config.yaml
arch: "unet"
model: "segmentation model"
dataset: "short English words printed on busy colour backdrops"
train_examples: 90422
image_size: 48
crop_scale_min: 1
horizontal_flip: false
translate: 0.12
rotation_deg: 5
num_classes: 27
norm: "groupnorm"
activation: "relu"
weight_standardization: false
pixel_unshuffle: 2
widths: [96, 192, 288]
blocks_per_level: 1
block: "basic"
attention: false
upsampling: "nearest_conv"
label_smoothing: 0.1
init: "kaiming_normal"
residual_init: "zero_last"
optimizer: "soap"
beta2: 0.95
lr: 0.0017
beta1: 0.9
shampoo_beta: 0.95
eps: 1e-08
precondition_frequency: 25
max_precond_dim: 1024
merge_dims: true
one_sided: false
adamw_lr_other_params: 0.00095
adaptive_grad_clip: 0.02
cautious_weight_decay: true
steps: 9800
batch_size: 128
epochs: 13.9
lr_schedule: "linear"
final_lr_fraction: 0
warmup_steps: 190
weight_decay: 0.09
adamw_weight_decay_other_params: 0.05
Rows from block 2 of a small segmentation model, named by matrix and row number. Rows with one number belong to one channel. Each number is 128 + 32 x the weight over its row's rms, rounded and kept within 0 to 255. All counts start at 0.
After each channel's rows are labels from the 100 images, of 14976, where the channel reaches its highest value: "top examples" is what is common among them. Only what is clearly more common there than usual is listed. The data: short English words printed on busy colour backdrops. In brackets: how many of the 100.
# convs0: first 3x3 conv (model.mid.0.convs.0.weight, 288x288x3x3, each kernel summed), inputs 192-287
# convs1: second 3x3 conv (model.mid.0.convs.1.weight, 288x288x3x3, transposed, each kernel summed), outputs 192-287

convs0.222 [147 120 157 113  86 133 171 177 100 114 143 157 141  98  93 109 126 147 184 115 193 113 178 174 141 120 196 157 102 165  79 113 131  98 102 121 110  39 139 132  97 122 122 155 137 109 139  18 148 145  98  94 162  85 172 127 148 138 154  90 166 149  93 131 108 142 162 104 183 111 118 184 117 141 109 127 111 122  91 119 166  61 106 128 131 116  42 121 162 107 100 151  74 149 193 138]
convs1.222 [158  93 161 115 106  76  90 146 148 133  54 100 105 208 110  73  82 104 169 188 139  90 124 107  71  98 134  60 119 136 180 158 141  84 137 106 143 161 114 100  93 206 119 141 159 204  63 141 123  86 111 164 115 143 104 136 133 145 145  90 127 122 131 150 143 118  99 129 184 127 127 131 103 114 155 163  84 120 126  60  82 148 130  51 108 126 114 145 157  81 171 144 104  68 119 102]
top examples: the letter e (92)

convs0.157 [159 111 146 178 163  79  94 111 138 125 153 139 207 105 111 130 170  96 175 128 127 141 144 133 103  98 144 136 101 144 135 141 130 119 151 135 155  42 136 108 106 143 129 126 170  97 189 119 138  91 211 136 151 180 120 150 115 164 141 168 134 118 161 171 161 102 125  96 155 133 106 145  98  67 143  86 133  93 139  76 108 101 168 145 107 166 110 107 126 149  67 137 160 126 101 142]
convs1.157 [111 169  98  66 119 166 151 168 147 161 203 126 128 129 126 148 116 161 117 116 116 116 155 125 145 133  95 129 123  92 144 149 138  98 150  32  91 128 114 114 148 110 104 118 147 178 110 146 111 195 170  97 145 137 127 142 117 107 194 174 172 131 116 144 204  71  91 107 173 162  94 176 131 124 128 200 188 115 208 110 148  88 198 130 140  87 153  91 120 121 106 155 102 148 155 113]
top examples: the letter k (79); the letter c (38)

convs0.190 [ 93 149 111 120  82  93 152 158 135 169 111  77 121 195  86 190 148 108 142 118 103 119 129 121 147  88 140 117 138 174 181 121  99  98 177 107 161 160 116 131 174  94 127 158 111 108 112 133 138 150 130 114 132 146  90  92 136 201 134 114 129 208 134 147 157 172 112  81 193 129 144 132 154 248 157 174 135  88 163 143 137 129 137 135 131 183 154 136 140 179 136  84 161 202 106 142]
convs1.190 [173 147 134 156 146 138 157 129 147 109 128 127 129 123 124 174 178 117 142 134  94 189 163 166 123 144 102 195 110  90 107 137  93 135  89 155 182 138 113 185 161 112 104 195 108 162 149 183  97 133 194 148 155 111 119 193 124 188 121 184 195 114 134 177 157 137 146 150 142  98  90 163 100  76 126 156 123 113 130 140 130 106 183 193  50 167 100  98  89 121 173 128 159 195 142  81]
top examples: the letter k (40); the letter g (27)

convs0.184 [109 119 111 126  56 131 202 180  76 119 147 118 134 149 155 144 112 114 107 155 101 103 188 152  95  86 143 173 174  95 147 100 121 149  38 109 122 122 123 160 124 144  99 149  99 148 128 182 151 164 107  91 163 138 148  87  80 121 170  74  96 109 155 111 167  93 164 114 190  85 141 150 129  91 112 126 180 209 108  98 150 176 115  54 181  82 120 147 119 139 152 150 123 134 161  80]
convs1.184 [128 111 163  99 113  83 127 119 139 139 129 125 101 146 107 137 102  97 106 142 199 110 184 131 153 150 108 152  77  56 113 120 147 136 116 139 160 116 118 142 144 143 102 163 102 137 146 126 114 138 109 131 146 121 201  78 161 126 192 121 118 165 170 120 119 161 107 138 183 128 138  97  98 174  86 145  97  87 131 115 130 133  73 203 108 100 143 101 120 184 149  98 108 147 139 144]
top examples: the letter e (61); the letter n (49)

convs0.207 [136 165  73 246 161 152 149 144  79 156  87 137 101 118 143 125 134 151  52 102 182 125 141 134 122 169 110 112 146 190 126  97 113  90 156  94 123  83 134 117 128 111 152 132 140 120 156 176 117 134 134 136  90 145 139 116  97 161 119  77 133 100 196 153 156  87  89 117 150 126 139 122  80  91 123 124 159 127  90  75 122 177 113 122  95 183 119 119 112  91 110 155 163 124 141 129]
convs1.207 [ 83 116 173  85 104 180  77 101 108 185 161 126 154 121 122 101  82 126 117 138 110 130  85 105 152  92  81 156  86  76  85 156  95 221 108 136 124 131 150 142 115 136 124  59 131 128 165 121 130  81 122 149 163 119 133 111 119 102 121 120 109 130 123 135  87  70  92 112 123 159 145 150  93 130 157 119  61 126 137 117  65 103 134 171 135 156 121 164 157  90 154  81  52 119 151 102]
top examples: the letter w (28)

convs0.15 [164  93 141  86 106  58 198 137 120 145 127 137 106 142 124 145  64 139 158  89 151 110 144 164  65 110 185 134 182 158  79  96 105 115  68  97 180 147 149 182 130 138 121 161 155 192 137 152 101 103 103 118 124 144 146 126 131 118 159 156 173 162 183  97 107 143  78 156 146 182 156 160 158 201 163  94 127 117 160 128 162 131 159 142  97 140 119 135  87 128  96 117  55 152 108 165]
convs1.15 [ 82 103 111 172 116 136  93 178 105  88  72  98 132  84 120 133 154 123 190 220 135 158  51 115 161 161 180 114 106 140 138 112  67 156 153 117 138 133  90 104  90 181 159 136  99  95 137 115  86 141 132 142 152 152 106 155  74 134 117 156 115 136 135 177 138 112 143 126  79 115 118 150  97  76 126 144 171 144  74 170 145  77 109 118  95  85 115 183 109 109 123 162  27  78 129 109]
top examples: the letter l (51); the letter k (31)

convs0.79 [153 133 172  58 118 141 124 175 121 154 164 148 107 127 146 218 109 137 211 174 133  80 134 124 146 113 116 146 112 155  72 156  86 102 104 100 155 108 134  93 149 130 134  86 181 113 131 149  97 122 147  67 173 142 123 183 139 119 110 168 141 125 135  81 155  90  91 168 113 125 135  87 151 122 114 147 139 152 175  51 126 145 121 123 110 134 179 151 108 125  78 129 123 148 118 103]
convs1.79 [123 140 107 111 186 155 161 159 114 113 133 109 112 142 111 124 150 166 129 128 144 179  59 144 153 110 131  94 124  78 153  89 137 141  95  73 161 112  89  82  89 118  77 212 135 124 100 114  99 176  96 116 121 143 168  99 144 106 117 130 145 208 105 128 110 108 124  87 187 137 180 130 130  79  92 109 111 153 128 158  95 104 101 138  99  55 136  71 109 127 120 153 191  96 122  94]
top examples: the letter e (88); capitals (86)

convs0.17 [155 133 122 133  98 110 144 107 167 131  66 136 140 168 164 124 140  93  99 149 103  92 147 111  67 135 136 108  84 136 132 148 154 105 144  95 111  70 122 111 150 138 156 108 153 118 117 128 158  99 134  77 183 167 128 166 133 143  72 112 118  79 131  52 121 163 109  90  88 141  94 131 132 105 190 166  86 160 139 147 115  79  93 156 171 114 150 146 120 118 101  72 124 129 143 110]
convs1.17 [128  91 150 121 106 154 169 154  77  93 138  92 146 173 141  86 106 171  85  89  94 119 106 169 129 123 158 138 165 182 116  88 155  96  82 112 128 122 124 119  66 133 126 159  89  84  96 154 114 154  53 141 168 149  78 148 125 125 128 150  99  92 155 138 138 101  90  80 101 155 104  86 151  93 104  64 198 125 126  82 132 128  89 187 112  97 131 165  67 125 148  52 119  85 111 143]
top examples: the letter s (88); the letter u (27)

convs0.116 [170 104 182 119 146  74 169 180 167 104 142 121 146 148 176 121 163 128 141 214 160 108 107 148  73 131 115 152 158 116 141 161 159 132  87  80 172 113 109 140 117 141 188 166 130 117 141 175  69  85 185 130 139 115 168 161 145 138  98  86 119 134  81  69 201 118 166 117 110 123  99 112 130 132 189 117  62 107 118 114 169 126 114  80 143 115 161  92  90 105 122 112 189  90 132 116]
convs1.116 [116  75 193  51 135 102 167  97 177 103 136 120 121 113  86 144 156  86  78 126 164 116  91 149 155 141 149 123 122 148  96  56 112 115 116  89  78 145 104 121 155 153 105 167 172 116 107  97 101 141 110 102 124 195 143 134 112  88 133 138 100 118 106 135 114 135  90 126 152 106 155 129 140 138  95 101  92 113  98 118 131 103 125 152  74 167 144 163  95 162 129 166 158  97 136  94]
top examples: the letter e (100); capitals (62); the letter u (41); the letter q (33)

convs0.231 [150 147 121 114 139 178 165 115 119 140 141 117 112 100 163 161 201 142 145  84 149 142 144 151 110 103 133 141 185 112  99 152 184 193 136 189 147  73 170 100 125 114 133 105  91 100 146 165 178 118 147 155 100  82 151 121 145 138  98 161 159 161 183 126 119 170 149 126  59 120 109 141 157 120 139 106 104 127 176 127 130 111 117 137 152 168 131 189 107  90  95 143 210 142 195 104]
convs1.231 [151 113  72 158 145 168 104 156 170 150 156 140 126 137 112  49 128  41 125 151 164 156 208 114  83 130 126 171 121  91 119 127 136 151  70 115 109 130 153 147 149 127 141 107 119 134 137 144  95 120 180 129 153 155 138  94  53 128  88 173 138  76 112 117 197  62 124 121 140 143 114 146 162 156 118  99  76 139 195 149 146 152 140 156 167 111 101 127 107 179  97 132 109 176 130 140]
top examples: the letter s (50)

convs0.126 [103 110 118 105 146 168 164 155 140 130 127 134  77 117 168  68 121 130  81 192 129 133 188 157 147 129 123 124  99 123 139  64  78 157  76 188 143 100 162  90  66 139 159 149  77 148 163 165 125 153 132 129 146  75 134 167 165 117  96 160  90 132 148  88 107 114 117 175 109  96 121 145 163  69  75 126 187 145 108 108 150 153  83 136  84  95 120 163  92 103 101 109 109 182 158 138]
convs1.126 [129 143 173 124 189  98 141 145  89  71 173 142 146 158 158 163 138 116 187 116 126  97 142 153 158 150 152 140 215 135 163 105 150  86 129 130 127 156 125 120 136  77 143 122 138  96  95 128 148 161  65 112 113 195 122 173 114  84 134 133 135 177 149 165 111 163 172 142 173 150 145 108 155 164 114 116 179 171 107 129 113  94 146 141 141 134 111 159 120 101 141 150 206 122 106 217]
top examples: the letter s (39)

convs0.94 [157  87 170 119 144 133 122  97  98 164 161 134 194 113  98  98  80 138  45  85 118 108 148 173 138  95 156 167 142 145 153 150 110 123 134 130 160 118 144 128 143  86 159 129 147 122 116 146 137 103 132 143 182  82 140 183  80 135  88 145 164  95  99 174 124 136 121 129 144 176 113 151  92 123 104 157 134 116  86 106  91 128 203 124  18 159 212 117 136 112 161 122 110  80 165 127]
convs1.94 [ 62 185 136 113 115 148 152 133  82  91 166 125 163 153 121 109 138 162 180 132 140 122 187  75 169 135 140 144 160 100  62 118 137 144 109  74 156 144 138 183 162 149 131  94 156 167 154  79 123 175 125 122 124  84 143 147 139 143 116 113 148 103 149 128 127 155 137 109  93 149 118  88 168 138 153  54 130  80 132 198 141 109 119 140 137  85 115 151  90 166 142  42 191 150 104 142]
top examples: the letter o (75)

convs0.13 [142  71 131 176 154 163 123  87 106 162 107 110 117 163  84 120 137 129 156  49  76 118 132 113  77 128 160 112 109 113 155 103 162 118 199 144 107 158  97 116 148  96  93 156 160  99 111  88 152 146 101 176 115 114  59 179 105 187 142 157 113 122 141 147 108  93 104  60  49  93 129 148 155 114  94 106 164 125 160 187  96 106 129 183  41 163 140 137 102 106 172 121 134 150 122 100]
convs1.13 [115 180 120 192 152 160  89 147 167 125 115 148  88 126 151 123  97 122 126 100 126 108 109 113 173  97  71 161  51 148 115 135 107  83 122  98  94 176 167 167 118 178 114  91 102 178 168 152 162 160 175 109  72 172 146 190 130 135  85 115 167  75  94 165 143  99 146 211  96 141 138 124 112 119 143 148 171 128 113 111 203 135 121 109 136  96 147 162 142  81  78 148 141 179  94 152]
top examples: the letter o (70); the letter c (38)

convs0.100 [152  98 132  78 136 122 116 100 126 120 128 124 164 125  83 121  97 109 171 102 128 122 137 136 105  72 157 153 155 131  92 155  82 141 152 130 128  90 158 131 123  75 162  98 150  66 147 120 129 149 122 142 108 123 152 127 139 125 156 131 152 123  94 144 143 107  95 103 204 120 207  93 138  64 125 109 126  41 175  86  82 108 110 125 146 144 183  81 182 123 143 107 152 143 118  70]
convs1.100 [112 122  92 170  92 146 135 144  59 135 112 142 157 143  83 140 135 250 105 163 118 140 182 103 138 114 111 131 157 120 176 111 139 132 160  63 120 102 137  86 117  81 137 110 125 131 152  99 126  83 103 123 207 100 135 115 134 108 123 134 147 131 176 140  91 111  90 119 113 111 102 125 121 115 146 113 142 123 106 159 151 113  96  97 129  48 173 134 155 118 118 128  71 159 114 105]
top examples: the letter o (62); the letter k (48)

convs0.165 [136 117 107 144  94 115 127 195 139 128 130 126 117  86  83 119  92  89  82 151 127 135 107  58 102 122 100 140 143 110 140 143 144  96 102 128 120  77 130 131 129  93 118  76 140 140 174 114  88 113  82  94  93 111 164  74 155 157  65 146  97  79 135 188 163 112 126 131 133 182  90 198  76  85 162 165 130 136 120  91 117 114 147  90 159 127 124 150  93 186  99  71 117 141 139 158]
convs1.165 [ 68  82 112 119 147 182 102  72 139 165 121 155 149 108 135 108 119  99 142 112  91 132 150 171 159 156 180 175 172 106  57 103 139 188 141 164 151 143 138 147 126 102 146  85 108 156 151 165 128  83 154 135 179 164  91 105 163 115 153 142 132 142 165 135 141  92 146 125 152 120 132 209  77 141 117  98 102  95 136 115 114  81 113 176 137 151 148 152 171 132 152 141  52 168 142 155]
top examples: the letter w (56)

convs0.210 [130  80 117 168 132 123 107 122  74 134 119 178 100 137  82 124 138 145 244 121  75 138  88 120  66 128 143 141 123 116 126  83 120 102  76 133 162 136 143 208  95 156 159 148 105 127  79 148 116 135 137 117 171 114 138 145 111  99 203 146 162 173 104 120 173 100 119  68 128 116 153 155 144 105 162 126 146 155 154 185 106 149 124 142 133 152 107 141 147 144 144 171  87 135 118  87]
convs1.210 [109 181  92 122  55  57 105 129  84  95 154 134 100  88 175 115  72 155 114 136 104 168 148  85 181  98 125 150 127 147  97 115 161 160 149 104 106 126 144 139 191  90 160 122 141 133 107 123 104 165 121  91 133 111 174 170 161  98 159 107 163 109 123 188 126 150 154 140 144 134 129 119 149 112 118 138  77 107 143 145 144  51 148 121  79 110 126 114 156 102  66 100 157 151 129 159]
top examples: the letter o (70); the letter m (43)

convs0.236 [102 112 186  69 118 139 186  77 180 134 178 162 165 169 106 152 172 142 102 147 173 140 190 115 132 138 150 159 149 157 104 165 172 121 102 158 107 122  68 109 114 102 103 172 121  81 154 191 146  81 131 149 158 118 128 158 143  88 127 108 119 171 113  81 135 120 166  72  86  90  82 139 140 139 201 129 130  91  97 125 127 152  96 179 137 150 135 105 146  79 175  88 210 192 114 134]
convs1.236 [158 135 175 146 110 132 114 138 115 148  71 110 111 131 102  84 168  77 134 178 166 163 120 147  94 106 180  80 131 105 154 129 117 114 134 208 136 107 181 100 124 118 137 160 182 152 159 150  95 164 135 109 132 127 187 136 130 178 159 131 125  61 154  73 201 115 126 122 157 121 126 151  98  98  99 144 145  96 106  54  92 116 150 145  93 147 139 166  76 135 163 163 139  70 114  73]
top examples: the letter e (78)

convs0.128 [107 107  87 114 153 139  88 152 138 126 111 142 116 187 192 128 108 106 173  63 118  81 124  62 101  97 131  81 193 107  69 123 117 125 132 121 120 140 155 153 131 149 127 107 124 105 113 153 105 144  66 135 151 152 124 178 123 159 193 139 128 160 140 146 154 135  56  78 164 153 140 116  81  98 132  84 103  91 136 135 109 110 153 226  90 166 170 136 134 132 109 106 195 149 143  91]
convs1.128 [142 186 184 108 116 162  99 116 160 130 141 115 124  79 104  81 128  86 123  97 126  81 198 138 133 123 140 169 149 132 148 118 189 154  97 136 113 101 138 151  49 149  91 135  87 141 172  57 147 156 171 123  80  83 110 138 120 172 113 103 169 107 109 212 146 130 114 137  26 109 116 174 172 121 124  99 171 104 112  66 203 117 116  83 152 128 100 153 128 188 101 120  94 116 127 163]
top examples: the letter o (65)

convs0.26 [123  64 136 188 117  86 162 150  99 140 129 168 195  73 211 146  85 155 111 111 148 122 128 149  92 130 104 142 161 187 101 126  71  83  96 133  97 105  64 180 108 137 138  69 152 156 147  74 119  99 124 112 125 131  73 130 177 126  90 125 145  99 116 122 114 172 117 149 124 163 126 123  86 100 142 169 141 211 118 129  91 130 129  89 136 104 148 149 131  65 101 173 140 123 119 110]
convs1.26 [144 193 143 102  69 120 136 128 131 106 166  81  98 119  86  64  93  95 152 121 170  83  89 190 144 108 157 141  56 139 173 153  63 155  94 100 151 135 120  68 117 134 138 111 120 116 154 161 125 139 131 109  95  80  74  87  92 132 100 113 117 119 121 148 158  96 115 125 112 144 130 122 118 177 149 206 145  95 146 121 143 107 109 106 129 121 174 126 111 105 133 154  98 120  70 127]
top examples: capitals (77)

convs0.27 [ 79 180 109 112 185 173 180 123 171 137 121 117  98 131 121 110  87 154 120  80 139 120 149 119 170 127 116 110 113 123 109  76 139  62 111 135 175 121 162  94 138 153  60 135 129 103  53 146 113 111 120 151 144 107 121 109 101 115 148 119 121 131 172 128 169 146 126 206 122 108 129 132  94 186 113 116  70 131 128 101 119 157 145 100 124  97  81 143  81 132 129  96 197 144  92 122]
convs1.27 [132 113 155  99 158 149 102 127 104 142 182 181 113 162 160 177 113 134 108 159 164 109 140 174 155 141 129 151 143 133  89 184  75 142 167 155 103 150 150 182 110 121 153 113 127 137 152 166 101 188 113 121  81  96  98 125 143 173 110 138 128 121 138 199 147 138 135 201 137 133 172 134 134 128 189  89 135 129 155 119 131 100 110  99 141 116 108 122 100 227 165 124 132 159 191 178]
top examples: the letter k (42)

convs0.3 [134 173 149 128 190 171 151 111  76 116 190 117 102 157 141 141 139  99 151 110 118 144 133 129  92  79 165 114 139 153 114  98  85 103  62 162  98 109 127 118 123 111  99 128 129 144 121 112 145 110 154 124 111  94 106 102 160 128 148 138 137 125 104  30  99  83 126 134  98 177 101  95 136 119  96 152 140 131 116 171 127 150 145 107 151 102  98  78 160 170 106 173 123 121 100  63]
convs1.3 [148 196 109 140 175 114 136 155 154  65 120 154  43 166 140 145 138 149 100 154 156 127  83 167  88 140 101 169  91 137  84 141 120  76 170 133 105 184 125  92 178 163 103 132 122 163 148 101 100 209 119 116 128 154 105 110 142 127 116 146 126 141 166 146 154 212 151 145 108 139 115  64 155 128 169 159 156 135 122 156 125 160 100 112 109 126 188 144 129 161  51 191 132  97  59 212]
top examples: capitals (74); the letter l (52); the letter b (28)

convs0.266 [149 179  74 112 129 184 123 135 147 167 107 110 132 142 217 116 184 159 134 143 130 126  77 110 130 109  66 111 103 116  97 126 144 172 101 135 135 124  55 155 145 130 105  86 164 101 154 117 135 134  95 126 105 147 167 142  53  96 138  75 148 139 132 180  74 138 116 139 177  97 100 140 183  88 175 182  81  98 165 130 171 163  93 106 134 129 143  99 100  97 134  95 119 153  97 103]
convs1.266 [119 133 109 143 141  44  77 132 167 151 136 142 157 108 147 108 157 148 173 145 143 100 138  83 101 183  65 147 107 202 122 143 147  82 138 200 154 118 161 101 132 112 101 125 117 158 100 115 158 124 137 196 127 138  85  85 142 139 106 135  82 123 109 111 160 129 133 142 121  97  80  87 116 102  92  79 173 157 113  91 109 126 161 100 119  96 157 116 101 154 155  98 152 153 130 114]
top examples: the letter w (26)

convs0.219 [111 113 126 100 151 137 121 122 115 120  92 105 106 125 147 151 105 139 103 111 100 115 138  96 135 137  94 136 128 128  61 144 166 164  70  75  91  74 127 166 142 164 130 159 140 151 154 111 117 128 122 121 133 125 190 130 172  77 116  93  93 171 134 214 117 156 170 151 160  91  67 151 133  32  71 154 110 181 107 118  82 175 119 116 112 140 132 118 166 165  77 122 154 135 125  78]
convs1.219 [ 89 129  65 135  89 132 156 154 128 147  49  89 118  63  62 126 136 145 138 199 147 101 149 106  72 116 103 121 174 173 162 149 165  36 144 119 103 134 145 115 116  74  78  99 118 104 107 105 106  81  92 109 120 135  96 167 129 108 101  99 109  98 123 144 139 168 113 114 148  75  93 137 124 119 112 116  90 116 143 129 112 166 106 108 142 139 124 133 127  83 151 123 210  98 115  93]
top examples: the letter l (71); small letters (66); the letter i (51); monospaced (43)

convs0.174 [ 97 113 135 107  98 100 121 109  91 114 203  89 114 107 156 190 125 120  97 126 108 142 138 139  99 134  71 133 151 159 112 122 118  93 143 151 162 140 119 119  26 119 161  90 160  99 176  74 130 124 119 205 150 122 174 184  79 116 134 119  94 100 124 107 125 115 185 124 122 169  93 139 132 125 159  88 113 131 122 100 151 100 155 132 146  89 122 135  69  63  96 115 133 202 185 108]
convs1.174 [157 151 103 107 189 152 122 163 140 147 175 179 116 139 130 140 110 126 110 111 134  95 114 171 143  86  96 138 126 101  73 128 190 152 153 121  39 115 118 123 177 109 106  58 135 103 140 178 120  65 157 107 164 134  71  92 112 150 131 161 168 137 140 112 192  71  83 121 167 139 112 154 172 145 150 158 212 116 141 139 150  98 133 152 201 149 183 178 178 171 132 130 117 161 143 137]
top examples: the letter w (56)

convs0.286 [112 153 178 121 138  91  94  99  29 123 108  88 126 131 105 111 121 164 139 127 131 139 106 159  93  87 139 164 109 108  82 135 137 146  69 142 163 141 145  95  59 144 112  94 173 150 147  90  90  90 163 136 119 106 132 145 154 136  96 184 121 116  72 123 172 134 128 163 121 155  92 100 187 128 123 123 128 150 110 105  99  80 167 139 104 127 118 151 159 147  89 143 118 157 112 119]
convs1.286 [135 119  88  68 110 160 132 179 111 201 161 116 130 175 150 115 140  96 115 155 125 110 115 123 129 124 146 125 154 114  85 133 171 182 152 148 124 119 154 122 161  84  70 159 169 112  81  88 102 121 125 118 144 112 161 146 122  95 149  95 148 114 180  99 144 139 142 160 122 170 147 211 127 138 135 143 236 103  99 116 158 109  98  89 108 115 120 145 109 169 137 132 165 109 111 149]
top examples: the letter o (88); bold (71); the letter f (26)

convs0.29 [124 132 154 149 150 183 115 165 146 139 151 134 149 119 124  47  85 133 131 128 107 159 157 100 128  93 107 147 173 118 129 129 139 130  40 129 133 111 181 130 129 178 146 165 126 195 168 113 117  97  73 155 190 127 141 176 120 136 108 140 116  53 156 125 160 179 124 136 102  90 132 100 120  62 133 155 188 112  89 102 140 169 131 130 159 108 161  93  64  89 101  91 188 140 152 135]
convs1.29 [156 134 174 122 145 139 187 118 156 127  95 120  91 105  86 141 125 110 138 111 117  71 130 159 133  93 169 117 128 171 135  89  70 169 162 133  97  93  66 106 134  99  64 149 167 189  96 151 119  95 134 180 127 157 140 171 158  94 131 147  83 148 117 156 161 107 146 164 127  99  78 142 147 162  91 150 178 103 153 159  78 100 108 125 122 162 173 143 132 167 131  81 175 118 127 118]
top examples: the letter w (44)

convs0.282 [150 109 120 140 127 141 128  79 112 163 152 170 154 116 117 130 151 114 129 171 122 182 145 149 194  98 155 160 106 148 100 124 156  67 111 131  62  79 136 104 196 133 107 101 166 112 109 132 196 118  91 137 191  54 129  93 110 145  97 106 124 146 110 187  77 124  42 126 194 122 112  96 134 134 111  90 106 140 131 145 129 106 116 157 114 198 136  90 153  85 106 157  86 136 109 153]
convs1.282 [122 144 151 106 128 135  94 182 135 152 132  85 142 186 106  86  93 145 171 136 169 106 170  87  96 123 147 169  95 183 171 137 105 110  96 141 116  81 150  88 100 127 171  84 129 208  79  77 147 112 109 110 102 107 104 108 128 133 164 136 156 147 127  82 196  76 136 132 183 111 149 167 109 118 161 145 121  94 151 143 150 131 132  79  97 161 113  83 117  82 147 107 119 163 135 102]
top examples: the letter k (98); the letter c (43)

convs0.114 [107 164 121  92 132 108 185 190 208 108 139 113 100 125 135 125 205 132 129 140 164 123 131 164 122 101 188 191 166 142 132 132 123 117  66 108 103 166 115 178 145 145 157 134 189 132  91 195 152 125 204 156 121 162 134 133 100 107 151 143  96 192  42 107 177 100 149 176 129 108 119 137 154 161 142  46 117 146 185 104 226 124 142 125  48 156 143 154 139 111 131 152 178 116 123 149]
convs1.114 [121  88 162 129 138 189  99 135 157 121  50 133 129 133 109 145 136  82 139 192  97 155 128  95 161 194 111 112 149 204 156  64 147 129  79  95 169  93  68 144 115 170 119 162 141 103 151 107 126 125 130 145 134 169 197 146 167  81 107 148 101 185 126 143 116 161 143  89 136 199  99 137 114 123 118 144 138 102 157 151 132  95 146 105 114 144 122  83 136 147 119 133 208 160 159 158]
top examples: the letter e (85); capitals (64)

convs0.156 [112 144  84 159 187 103  94 127 120 126 161 114 149 135 116  88 119  95 180  88 124 143 140  98  97 137  84 143 165 147 140 142 111  72 121 144 182  88 137 104 157  84 184  55  84 162 140 190 163 180 172 177 152 141 178 144 116 147 158 134 140  98  84  83 134 176 131  90 167  80 167 165 124 137 142 124 122 109 220 143 179 102  78 141 125 110 129 153 156 165 145 124 153 148 149  93]
convs1.156 [127  85  98 173 111 127  92 154 101 146 113 152 111  87 136 114 113  81  84  52  85 132 147 114  81 108 189  76 123  97  73 134 152 122 137 159  36 134  99 146  99 162 128  97 136 128 101 137  83 151 124 102 130 106 100 132 137 103 140 182 163 102  99 131 122  89 125 139 131 133 152 134 147 147 173 158 119 135 200 113 106 113 177 141 161 125  84  82 118 166  88 124 136 108 153 132]
top examples: the letter w (56)

convs0.65 [122 115 122 147  92 101 135 148  63 155  85 238 113 132 100 112  77 125 171 127 112 121 134  88 121 130 121  82 120 103 105 113  62 119 104 121 145 196 126 103 160 133 109 126  92 174  98  89 134 108 126 123 172 108 142  93 175 107 167 131 132  77 136 127 137 184 121 113 109 117  94 116 130  45 169 152 123 141 110 111 154 140 137 156 130 109 157 125 146 146 139 133 177 177  91 135]
convs1.65 [143 169 116 104 205 166 188 115 125  94 114  95  90  90 125 105 139 126 138 101 118 123  83 166 116  46 150 120 118  70 104 146 105 180 159 169 177 183  74 107 148 132 161  95 154 106 170 117 135 124 106 154 143 138 157 127 105 116 151 142 176 134 128 152 103 129 132 112 108 140 140 153 151  97 111 189 151  48 107 111 147 121 117 147 217  99 181 177 162  30 137 123 116 155 175 138]
top examples: the letter w (85)

convs0.142 [131 144 105 165 122  77 178 149 141 151 127 166 161 139  78 114 137 121 178 151 135 145 121  65  91  93  59 171 124 212 166 131  91 166 114 123 120 136 138  96 176  86 196  75 111 194 112 174  97  61 161 140 104 141  91 103 119 170 106 114 146 120 114  96 134 141  91  89 101 106  81 181 128 115 128 136 135 123 127 107 114 100 117 150  89 134 169 116  58 153 121 182 139 171 101 114]
convs1.142 [165  99  79  79 172 145 181 127 108 156 106 109 122 121 179  93 160 143  50 155 122 108  97 158  60  89 100  68 138 125  64  97 230 152 124  83 140 156 154 107  92 159 113 178 128  67  48 137 112 186 140 146 145 135 126 131  87  82 188 172  99 114 159  68 103 144 115  90 134 118 122 150 150 105 139  90 134 140 113 159 102 139 142 136 164 166  81 122 110 137 124  74 119  91 122 111]
top examples: capitals (67); the letter u (25)

convs0.56 [155  96 138  92 153  81 176 178 108 147 120 140 111 126 123 179 101 162 123 142 157 138 151 128 144 129 134 165  96  85  90  92  24  62 146 135  81 101 189 134 113 155  83 146 131  90 107 112  99 178 182 128 129 112 137 118 121 129 108 141 136 107 174 105 157 110 161 167 180 144 157 200 170 165  91  78 164 163 116 220 151 110 178  85 204  68 131  98 129 160 123  87 187 113  90 149]
convs1.56 [114 111 144 104 169 139 154 202 165 176 129 151 142 111 157  66 132 135 110 122 167 167 125 135 151 141 193 129 166 124 157 157 159 166 165 115 181  91 123  92  73  85 132 156  71 112 122  98 154 143 135 153 173 126 148 177 115 116 178 193  90 174 161 107  96  96  91  99 162 153 156 126 132 123  63  64 156 158 160 125  95 202 110 108 124 151 128 115  76 104 154  91  82 135 167 107]
top examples: the letter l (46); the letter s (43)